config = dict(
    model='spectrogram VQ-VAE',
    dataset='chords played on synthesised instruments',
    train_examples=52083,
    n_mels=64,
    hop_length=160,
    input='log_mel',
    win_length=512,
    bottleneck='vq',
    downsampling_factor=8,
    encoder_arch='shufflenet_v2',
    encoder_norm='batchnorm',
    encoder_activation='relu',
    encoder_depths=[2, 2, 4, 2],
    encoder_kernel_size=3,
    encoder_stem='single',
    encoder_widths=[160, 240, 352, 528],
    loss='mse',
    latent_channels=8,
    decoder_norm='groupnorm',
    decoder_activation='relu',
    decoder_weight_standardization=False,
    decoder_widths=[32, 64, 96, 128],
    decoder_blocks_per_level=3,
    decoder_block='plain',
    decoder_attention=False,
    decoder_upsampling='transposed_conv',
    codebook_size=512,
    init='lecun_normal',
    optimizer='soap',
    beta2=0.95,
    lr=0.0022,
    beta1=0.95,
    shampoo_beta=0.95,
    eps=1e-08,
    precondition_frequency=20,
    max_precond_dim=1024,
    merge_dims=True,
    one_sided=False,
    adamw_lr_other_params=0.00073,
    grad_clip=0.5,
    ema_decay=0.99,
    steps=7800,
    batch_size=64,
    epochs=9.6,
    lr_schedule='poly',
    final_lr_fraction=0.01,
    warmup_steps=780,
    weight_decay=0.3,
    adamw_weight_decay_other_params=0.05,
)
Rows from block 6 of the decoder, named by matrix and row number. Each number is 500 + 50 x the weight over its row's rms, rounded and kept within 0 to 999. All counts start at 0. Numbers have three digits each. After the name is the row's rms in percent of the matrix's.
# conv: 3x3 conv (decoder.decb.1.1.conv.weight, 64x64x3x3), inputs 10-14, a 3x3 kernel for each
conv.0 088:543505456502483493493469463544513540438503486536508526457500531529345546534438403534551517569479471517554565519531612523577503499590513
conv.1 117:492489494514505508481553425518519583556511488488515507502496439609442368510484472467467543550512546392498485496515527501469570484505491
conv.2 096:503568463423547526537517504525480544516432466503460385458496502539459421545540435433554446507529531478528529659468502541505552512440525
conv.3 094:418491495491538434501537545434513446491495511436492504448456380510427516407451452465471592436589512587538559509497543486461538435539496
conv.4 130:500562471491501524510379551468597400524581477509517488505535507472436512512472532501579449567479550493460510513539520505479455534523449
conv.5 097:520505457519499482495503425500500499486402463582543607554460476544485490462446506431429605484528563487543433514539545514527442459520514
conv.6 079:498486554463530533528528517419489428561538546535472447484431450513473564538502609471437471482538515499629566528511558524494469541531542
conv.7 099:499510517504397560517486573460496432481530510497491539519526546518480557513473497539484533449477462460565498554482592464435404462498489
conv.8 127:461556510467440443387458534518503462589446531484497480469482536435543457499493512544500417437430510388597595515496490556424476557464585
conv.9 093:504413560538415502434471446540517502470451470624509481546605516484522529503564524492479602540560388403453512513523581455591438575568489
conv.10 095:507425462478469545480458422534451503401498459477531530459509498535565522495545527572482449449589484540509505485437515494425667455512493
conv.11 106:548512404483550450543445450484520463518500495576414511476622567536423457502487482446543468530516587513480478477572483524542522454602513
conv.12 092:480543499482517432507450452546531446512533470493435483494506515478515443510634431398570579484439533435384494460481451521568454495489503
conv.13 091:594517516501542602535471552499412529463600523482452480554427424496560490407622516463637471491505511571475565456470559525449536436406421
conv.14 074:524489529554500581580434537574483464458499377434495449508506448548473544525462607471472530565522460448537559477538503421516553445544487
conv.15 130:467471445404506452452503484563468537416508442506521425544458465529485533474505516542474563434496513517496514434581459471596578514450472
conv.16 100:532504530477493638453531415459484518498475470549409501475451522416502457530537419533431519480547417481442512506531455502468497432530523
conv.17 095:468472473441530487503504484551532502515434454473621452513468488604593538496463495499542552515513522504522425426583533488477490441449462
conv.18 078:535532586469470483485489479519544505553501527487485544560587448462517558556516526420501517509498452492464487522530490506469445509504444
conv.19 095:541482560481557433548486533446479445527509456489513424577446513529479531469556523430465433457537590488549501470459514578473524527520487
conv.20 103:511512487511539497524502506527483462486541495465480501508531551435477571493550445492539388584549403567497443459534461459522455530526453
conv.21 080:487464464518476466478543466490470460560414453497516485486506563536577481461515422531604461544572502480491541413470420386389476521467512
conv.22 092:467493461511565514451503478480431456569576539520400470461516542465548541557491506607516473427545495476444539491460501409530486479468498
conv.23 112:504405573455594407474488412496489450357524493437578455469464459492408500428496566456557506528561374585464466479507473478512518514472478
conv.24 088:513517506453394460516469439517542518483531523450510511484527542588549514492509506520495517441617480501478526527479487531465454487469475
conv.25 106:513535522540500588531538490542677519434508522542549524520547508522538573468490585482542591464496455504521473554510457500518519516431488
conv.26 091:518507525517603572511518493534568510585403422483530503483452485483497550466511456488492513507527529528539497541520487404361493413465453
conv.27 097:456445472479464509500543506433602448452396396550456497513464513501521448439469479515486479540545537481533494554496462580479430462431465
conv.28 091:476531516521553489599506525575474561411537514489456532594563470514508499447484531499482449594535418597514476490453455509502517490444425
conv.29 080:471522474492458572474486500572435494551508409560469474481581470468395600470508450398568532506602523499515496477513451495506422439484495
conv.30 115:532517472497485455536430460506509456508557482502449467452446443423511520521467481524472537433518432473460543544513519545504537567448537
conv.31 111:522613424465496534450502482544473536447523491469531476488447550559589495562498494524565550508480560481547540541564529490562499453552463
conv.32 110:609496530530515566555488555450501486541461421505435561483468530473503503482497513512499565440477513480492517480546457524494433470519577
conv.33 085:504580502467531537515533575449510507447510461528575481524526543536533554507465518530610523490511450548488508520499511538461532535538519
conv.34 123:525494483471487495531486513483545513511448499512483535513529481484473472514525535498591476506491502472402441509469504492553424488495479
conv.35 085:412486481435494466519477472537545511475520468418570487426517562461457514509514507489472526494429444509437519433478486530463518442517503
conv.36 085:491508453468515525582428584499480483512490558494556451446490545398552607547492534586491403537528542549636479500516525488562473536553449
conv.37 133:480495480543468505508487509506462405512566580516483498557513431456463524450493520490480499528522523520573527518581516485501467523491514
conv.38 097:494565556476446502537497494466583467492542488441477498528616531562498533579491583601515603506521516488530493548538548520453464543471556
conv.39 123:517535558581482526510556516411511449521438453497463446532494505420523462643459380480448424425535513473409459577497549429551507521486505
conv.40 103:534584499532431519464537441474501531455449496429478452457499471533525541508475550544517545446451445548572543566547567541482480513501495
conv.41 099:493450489431515458480417489504537445487525515522497622481482503514478554468465506581523438563442525452511493535562505526498468598503498
conv.42 110:477526492520557536545403452536468526494532520416522472523528501499559518539477505518498450399526499483531516419530512505466466512521535
conv.43 100:544486504461534539550433554503450490544458555491487528440530471510547491509505521532530546483524476509535503527529468535490550526441521
conv.44 108:479524634493473529590436418474489478485523438489492439517587490518511526462469506582456552437512516422620594521475489465542495577438458
conv.45 083:524548491476425493534558544537580400465533514541504439562528574585459511458551432457503478422549526509429549480509465466505516481426400
conv.46 093:539517524507607549484505552539469526544492435565546542514480441510473535501460522580499627463514416539534518537564487593481484468442536
conv.47 099:508515534465479552593379474506582450523539469402550495505550510522576512538420462564478467461481554578513451576512564574492506505611495
conv.48 106:490458458540463505537563471472535550488477529499452497545472459452501515538501492484493435508527534510535530496512475380519462475507566
conv.49 099:497527482446539439504527476504452514477533472466539485478541527424545386504513571454456504510446525449493518488527510551515521556522560
conv.50 093:481508535482444564468430558494522564408545334515533542530497543515463604481427517504476486413431570491438514505532563543541506456461532
conv.51 094:446515468457479531511499519416461483566478418480567550489465469502484422493533527455458641489549460446512504492528443480555557486467527
conv.52 109:475452496595420517410503453510547490429486467458568433463477481525487514494439487490549520574422579476468517529581408496566461439479489
conv.53 115:475638434510616529492541460527431540505463497455517514537501589488511499434430497397526502459568490412504496512433505501545531486456445
conv.54 083:457555584430511524454491486561516510454539482544492496468498491442538538527554472583454588555484479447475544458465550523510452500443443
conv.55 095:507546506452441530464432482510526496459576483425543427512480482526536466474480517454547484412455533581517531540555544528507516402558546
conv.56 124:481461522409556456576398537494560552547410572488505482534565528507490563518536471531485559453456429496468511516521533539502466478506459
conv.57 126:516574497555487513509523497495486472534582535411492447483540533566542532471480500533571442543510562436512491421621461506444465518543467
conv.58 069:462388457555523548523486461536454449558532462539455509451439503459606603437559433507506428433473425440534474550469449478537529422524468
conv.59 093:480472546499467523508575522489553426507506391481477560511435478475553478462535616488429545534471521526517512534539541461578559422466507
conv.60 089:469452441525491502491557495513502528504454520504468485435533618465503585525484454458466448455527515472514538459480459519541489539522488
conv.61 070:456515485499470483524520532489566491559496534485488528515505501483488333473549559505497479499539501562499539586566471548463402433483462
conv.62 082:545486498532567520425570470473531345453478518472555475448500482499543458483495447413490489481508416525548657513514485449498425481499458
conv.63 100:521501469570581561521517523550443463430516431549444537502567448653495383487537509488535458526566540495565556455483470445478588523484566